From a checkpoint of a small sound classifier: adamw at rate 0.00071, 11.8 epochs.
Rows from block 2 of a small sound classifier, named by matrix and row number. Rows with one number belong to one neuron. Each number is 128 + 32 x the weight over its row's rms, rounded and kept within 0 to 255. All counts start at 0. Numbers have three digits each. After the name is the row's rms in percent of the matrix's.
Before each neuron's rows are labels from the 100 clips, of 14976, where the neuron reaches its highest value: "top examples" is what is common among them. Only what is clearly more common there than usual is listed. The data: struck, bounced, scraped and rolled objects made by modal synthesis. In brackets: how many of the 100.
# fc1: MLP up (model.blocks.2.mlp.fc1.weight, 2304x384), inputs 128-255
# fc2: MLP down (model.blocks.2.mlp.fc2.weight, 384x2304, transposed), outputs 128-255

top examples: steel-like damping (55); text has "noise" (52); thin (high-pass) (37)
fc1.468 099:128128128128182128128167197128128211128128128169173185128128061128128128185078128128128128128161199184128180128128128128189128128128128173171079128128090128128128169128075128128128183128128161128128128128128085128060128128128084128128221128128128128197128128128128187128161128128128128073128128179128057065128128128128128128128064128128066184128128128128183128164128174128128128128075
fc2.468 084:200003128128128128128128082128170079128128128128194128170128128128186128128128128128128059128128167128098080078128192095128128128128171128182128128169128128128128128128128128128128178128128128182128128128128128128128128128128128128128128255128128128128128179128171057128128128169237128065128016128197128128128066128128128128188128128182128128128128128085204194194128176128128128128128

top examples: mains hum (43); membrane (39)
fc1.241 092:128128128128199128128128128128128128090128057128191128128206128128128128174079197057128061088128128180128128128128076128185128128128238186128128128065128078128128128128128128128163128128128128128128128190128175128128128128128128128128128047128128128128128128128128084128128128207128128075055188128168128128173128128128128128128128128128128128128065128068128128128128128128056128128128
fc2.241 078:128216128128170083128128074073128128128086128216184128128128128128128128193128187128128176128180128171128128128205055186168053128128128165128128128128128128077128128128128128128128128128033206128128128198128086128128128128128128128128128027128128128128128128128128128128084053128015128128128128128128128128128128128210128074052128248128128184128128128128128128183128128128128128180128

top examples: small (68); bar (37); clamped rod (36)
fc1.671 085:128128128128128128128128128179206128128128128128083128128128073128128128196185128085128066128176128128128128128128066191128128128128128128128128128128128182128128128185128128189128184128128128209128068128075128128128128128128128224128128128128173128128128128128128128128128128128128180128057128128128210128235128179128128128128128055128049128128128085128128128128128128021128128128128
fc2.671 060:128212128128128128128128237058049128128128128255128128128128128128180128128128128128128128128065128128128128128128095065128076196128128128128128128128128128128212128128128128055128128128128128128128128206128099128128128128128128128128128000128128128128128128128128128128128128022128128128128128128128128128128128128128128128128128203128237128128128128128128128128128128232128128225128

top examples: mains hum (44); steel-like damping (40)
fc1.476 099:083128128128128128128128128128165128128128128128128128099167071128128128128128128128225055128128128187128128083128037128177128177128128128178128128128128209128128128181086128128088128128128200128128128071128128072128162128128128128190128128173128128128128128128061128128201128090128044128128128128128128128095128172128128128090128128128058128128071128128128183165128128128128128075051
fc2.476 105:128128128076060128032128128128128128128128230128086128128083223043088203091128128128093128128171128128128128128128128128128128128169128128128128164128128128183185080128128128128128084128128026128128128128086128128197128075044062128128128182128068128128128128128192128128073128090128128177128128128128128192128059099128128128174176078128213185128128128128128128056128128128128128128128

top examples: small (100); closed tube (97)
fc1.697 107:128128128128177128128128128068128128128045128128128128128128051170092185128128174128128089162128128128128128060128063128162087162194170128183128190088060128128128076128128211068072128216174170078128128091128128128037081169128165128128128128128128222128128181128094128128128128128128128180128128128128128128128128080175128128089069157074128128128128179088128128128103164088128093060128
fc2.697 117:128097128128128128128128128070193164048128162128176238128128099128128128092128128173128172128108101128128128128128154128173076128128128128128154128128128061128128128128128176181069128199153128128128150156128128128128128128128085052190169084128128090128128128086156128128128128086128128128148128128128078128064128128128184128195162178128152182128168170128128128101128128128128045099128

top examples: small (78); one hit (64)
fc1.592 095:128173063128191128128170128128054128081128128128128128128207128128128128128038128128128060174128220176051128177128128128197128128083128087128180128222128082128128128128128128069128128128228165128128128128128128053128128128128128128128128128128128128128197128083128128189128181128128128128214128128128000128128128128186128128255128128093128073128128128128128128128128128128128128087128
fc2.592 097:128128199128128128128128128093128128128128190168128170033128128128128128128128069128176128128128089128128128128194128128172128128042092128128128075128128054128128128128128128175128000213074128054128128128167070128128128173169165128128083031128128128089128128128128128128049065023053128128218181128128128128128213128128057128128128194128128128204128128170076128128128128093128128128041

top examples: wood-like damping (70); bouncing (52); shape: membrane (34)
fc1.74 101:128128128128128128128128128128128164200128064171128128094081128049128174128172173093071128128128128089128092085128128094128128128128128128128091128128128072128128128128128128128082128128128083128128091057084128201128128128084128128128128128128070128128094128128128128203128128043043128128088128172128128128128128128128128128194197128128070128128128077128189170174128197128182128128128
fc2.74 114:128128102128128128094128168095128128128128154128155128128128085128128154128096128102097128080182128099202128086128128128128091128128236128155053163102128128128128128195128128128150160158096128239128128086084128171128096128128097089128128195156128128220081174156128107158128079128157094128087059157157128165080128128128199166128092089160128165128128128104189165193191193128128128185128

top examples: pink noise (57); one hit (44)
fc1.224 120:128128128128128128128128128128128203128095128128168128128128179128128128128128090128128094128169160128163128128128170069128083181128178226128160090128128072087128128128128128128099194128128128197128128166128085061128128128128087128128128128165071072161128095078197167128128128214128128128128128086199174040128170128128128128192128250067084128128128128097128128128191128097128128128128
fc2.224 120:175055128156128183151128128128128157128165128128128128172128065128128151128128128128128128078096171160128089128128163128128128163128128169104128164128167128096128128128128128128128128077128079128128128128128128128128128077128128128089128248128183128128083156154092128128128128147186128128128109201187158099128024169074128182128128128128128128128150128086128128198153187128091128128128

top examples: mains hum (36); shape: clamped rod (31)
fc1.431 087:128128128073128075128128128128128128171070128128199128128128128072128128128128128128128063128128128169078128128128128128175128128128189185183128128128128176128128128128128128128128128128056173128191071128128076045128128128128128128128128069169059128128128128084128128128128044128128128128128128128128128128128128128128128128128128199128069128076065128128128175199178128128080128128128
fc2.431 091:128176128128128128085128065128128128171086128195174128128128128128128128173128128128128173162237128175128128128128055128128082128128128128128128128128073084128171128128128128128101166128032183162128128207128071128174128128087086183092128086128128128188128176128128128172085128128064169128128128128128128128208128128128185069070128189128128128128128171128128128159128128128128128128128

top examples: pink noise (62)
fc1.325 094:128128128051128128097128128071128128128128063128128186128128128128128128128128128128179128128179174128128128064128128128128128128128128128128128128072128176128128128128128128128050128128128208176128086128128080066128128128128128192128128128128128128205128062128128128128181128226128128128128128072128128128181178128055128128128128173128048177128128128128128128172128163128083128128128
fc2.325 108:175060128128175128128128128128128128176128128157128128203128128075128128128128091103128128128243128128128128128128166128128128128128128128169128128161085070128154128128128128128128128128051128208128128128128128128184128128071059128095175223128128128128128175097128056182128128128128128128128018128128089208128091171072128128128128128128177128128128218080166166180128180128170128128128

top examples: steel-like damping (55); white noise (32)
fc1.284 089:092171192128128128049182128128128128088128073128128128128128128128128128176045128128128085128208175128128128077128128128173128128128188128128128128084128128128128128211061128128082092128128128128128128182128128067128179128042069128128128128128091128192179060128128128128128128128128128128128128128128128128128128128128128128128128173093071128128068051128128128166128128128064128128128
fc2.284 085:179128128128177091128128048069128128194128128230186128216128128128170128167128170128128128128201128128128128128128128128128071128128128128128128100128065128128128128095128128128128128128000169128128075218128100072176128154077128128128128103128128183128167198072128083128128098128128181128062128128128056128128128128128128128128128128128176128128128209083128128205128170128128128196128

top examples: pink noise (28); white noise (25); rumble (25)
fc1.186 094:128128128128128128128128128128184128128128074090128174076128128222128128128128165128182128128128128128224128128128128128191128128169128128128128128128128128067128128128128128128128128128176128128128128128128038128054128128128128128096128128128128128169128128128082128069184052128128128186069128179128128064128063128051128128067082128128090128128128128128128128128128174073070128128128
fc2.186 092:170128128086128128047128237128128055174128128128219090128128200024182181128128128128128128198128128128073128128128128061128128128128128153128128172128128128128203128128128128128128186128059128128128128216128128057172128128128128128128128128128128128128128128128128128128128128128128191128128128128128128197128128128181128128128128128128128128128128128128128149128128128128128128128128

top examples: small (87); membrane (67); one hit (62)
fc1.248 101:128179023128173128128080180128128163128128128128128128167128128089128097128128128128128128062128184128128128128177128128128085128128128128128128167128174128183128171128128128128128128128128128128128128128061128053128128128128128128128178070128128128128128180083179060128173128128128128128128128128048041174128166173128039159128128073168128128093079128128128128067056128169128128203128
fc2.248 134:156106128105082128094089128128128128128128189128077128153128162128073184128154128128128161128091183128128128186185128200072083128128128058128128128188128128128093051046206128128128098178128063128087128128128061156086128128189128128128102128128128162083128208085091128128050055056128128148128128128128128128128088128128173099074128156128128166202128128128167193128079128074128128128077

top examples: steel-like damping (65); clamped rod (35)
fc1.258 100:067128164128128166177128128128128172128128128098128181128128128075128128128128128128128128065201188128128128128128081128178166128128128172128128128128158128128128164128128128128128128128128206128176128128128092056128128082128128171128186128181091128212128128128128128128187128128081128128128128128128128128098085128128128128128128188128128128128128128128128128204128192128061128128128
fc2.258 091:226093079128128128128128128128174062194128128154128128180128128040128128128128128128128128128207128128095128128128128128128128078128128128182128128128128128128128161128128195128128202128128128168128099128128128128191128128128128166128128218128128201128128185053128070128128081128128128128128046084163128173128128128128050180165128050128173128128174206087171172169128128128128128128128

top examples: steel-like damping (43); material: glass (35); membrane (32)
fc1.270 095:128128175128128037128128128128128128128128128128172128128128128128128128128128128070128128076180128128165128128128167074255128128128128128128128128066187128128128128199128128128181128184082205128187065128188061128128128077128128128128128128181166128171167128128128200128176162128128128128128128128128128128128128039128065060128073209128085066128128128128128128128181128066128128128078
fc2.270 079:128128080128128128128230199128128128128062128180128128192128128128162128128128128128128128128128128128082078128128128128128128128069079229128128128128128185128128128128128128128128128128128193128128128128128175044128128059202128176128128128128128128128128193222128128128128128128128128128162128128128166128128224128128128128128079128128066128128060168128128189128128128128128183128128

top examples: small (62); steel-like damping (54); shape: ring (32)
fc1.700 103:128128128128128170128128128128128128128128128128128128128128128177128128128128171128175128086194167128128128128077128173128128128128128128128128226128083217128128190128128128092128170128128199182128128128128045128072128081128128128128128128128128128160128173164088216128211128128128046128188128128128183081128086165045128128128069128128091128128128128128170128182128173087128128128091
fc2.700 114:173059128128128158128128162128180061198166128156204128128096128049128128128128128128128085092128128152037102128128202128128164128128128128128128168128128128161182128128128128128128201128081128148128128128128128128175128100084128128128128255091128128128128128128128097165166128128203128128128000087193128166128091128128054128206128066128128100128128184128145171162128156174128128128128

top examples: wood-like damping (42); mains hum (36)
fc1.403 086:128128069128128128128192181128128165128128128128128128128128128128128128091128128128128175128128188128128183128128128128128128128128128128128128128170128128128128128128180128128128128128128128168080128128128128084128201128088128128185128163128041128128199128128158128178128128052128128128128128128128020128128128128202128128128128128128128128128128128128179168128128086128128128128128
fc2.403 088:209128074128128128098168128128128128128128177128172128193128128128128128128128128201075128128128128069128128128128128157097089084128128128128078163091091128128085057128168128089128128186128128128037128128128128128128128128194128128150128128128128163128128128128074043092064128073128128128128068128128128198128128207128128128128128128128128158213096160071175177128093188128128174195128

top examples: small (98); bar (67); ring (33)
fc1.438 099:128174128128062128128056128128085128128128128178200128128128128128086128191128128128204128128128128128128128128128062128128128128128128128128073128128046128128128128128128128128172128072128128128128128128128049128128128128128128190128166101128128128128128183128070128128128073198128128128128128128128128128221045182128128128076128176128090128128175128189063128128074128128128200221128
fc2.438 110:096187128128128128165099128159128128128128128128086185101128065176128128128101128083128128128049128079128181128071087128128163128128026079128162128128128239128098128072090128055172196128204128075128155128128155128128128128128128128128128128128068128128128128166128128128158128128128128092128172128128172080128128128128086153128128128128071092128128085179128128101128085128128128128128

top examples: steel-like damping (47)
fc1.291 109:128161079063128128128128128076128152042074128180128216128128128081128168128128128087128128128128128128193094128128128128128128128128128128128128174128128128128163128128128128128128163128128128158092128093083128171128128128128081176128176128187186128128128216061128128077057031128047128128095128168128128128128128128128128128042088128088128215184128095128128128173128162128128128226045
fc2.291 109:054128128128181128128235054128128128128128205128128128128128128128195128128156054128053128128128128075098128213128128128128128128128128128128128128128128128163166049128128128128151128128092128128053128232128128128128191128051128128128128128128128128128154128128128128128027128128176174128128128128128081128128128128128128128219128128128191128236128128128128065128128128128128128128128

top examples: mains hum (44); clamped rod (33)
fc1.389 100:128128128128170128087128128128128128177045128128128128128128128128128128161128128082128021128186197128128128128128128067180128162128193192128157169030050063128183162128070046128070188128128219187128096128077128128128128128089128128128128128128128128183177128128128128128128128169090128128128128178173128128128128167128180128180128167072128128053076128128128128221128203128066128128175
fc2.389 103:128079158128128128128128020086128128128128128220128161180128085128128128128128128128128128178188128185128128128128084128166090128128128128161157128179073063128128128076128128128128128128074171194128071128128061128154128128077128178046170195128128128212128189128128128181098085128128185128128128128128097128128092128128178128089128172128128128128204179090128172199128128128164128128128

top examples: pink noise (36); thin (high-pass) (34); white noise (28)
fc1.463 100:128128188128128074128128128128076128173128083128128167128128128128128086168128128128128074128206191128128128128128128128177128128128128128128173128077128076128128184168063072128128128128128128167181128128128097128087128128128065128128128128128128128207128072128128128128174090128089128086128128128128083128128128128128128128128128171091063098128128128164128128204181128128128128128128
fc2.463 077:191128128128128128128128128128128128195079128180128128187128128038128128128128128128128128128255128128062128128128128128128128128128128128128128128128128088128128128128128128128128178128054128211128128221128128128193128128060128128128128128128128128128128211066128128128128128128128128128128128128128128189128128203128128128128128128128180128128207255128128128191128128128193128128128

top examples: steel-like damping (61); action: scraping (50); white noise (35)
fc1.572 106:128128128069128128051128128128128128082039128128128128150128128128128128128128185128128128128128180128128179087128128208177048175185128128128128128128128099128128128128128128128128128128177128202128083128167128052128128071128128128128128065220128169178128128079128128128128128185128128128128165128128128128128128128128128128081085178088061200062078128128128072128128173128073128180128
fc2.572 077:215128128128128128128128051128128128128128128192206128191128128128128128128184191128128128128128128128128128128128128128128083128043128128196128128194128128128128128128128128128128128128128128128128066128202085080128096198128128128175128128128128215128128128128128048128047128128128198128128128128066128128128208128128031128074128128168128128199128128128128197128054128128128128128128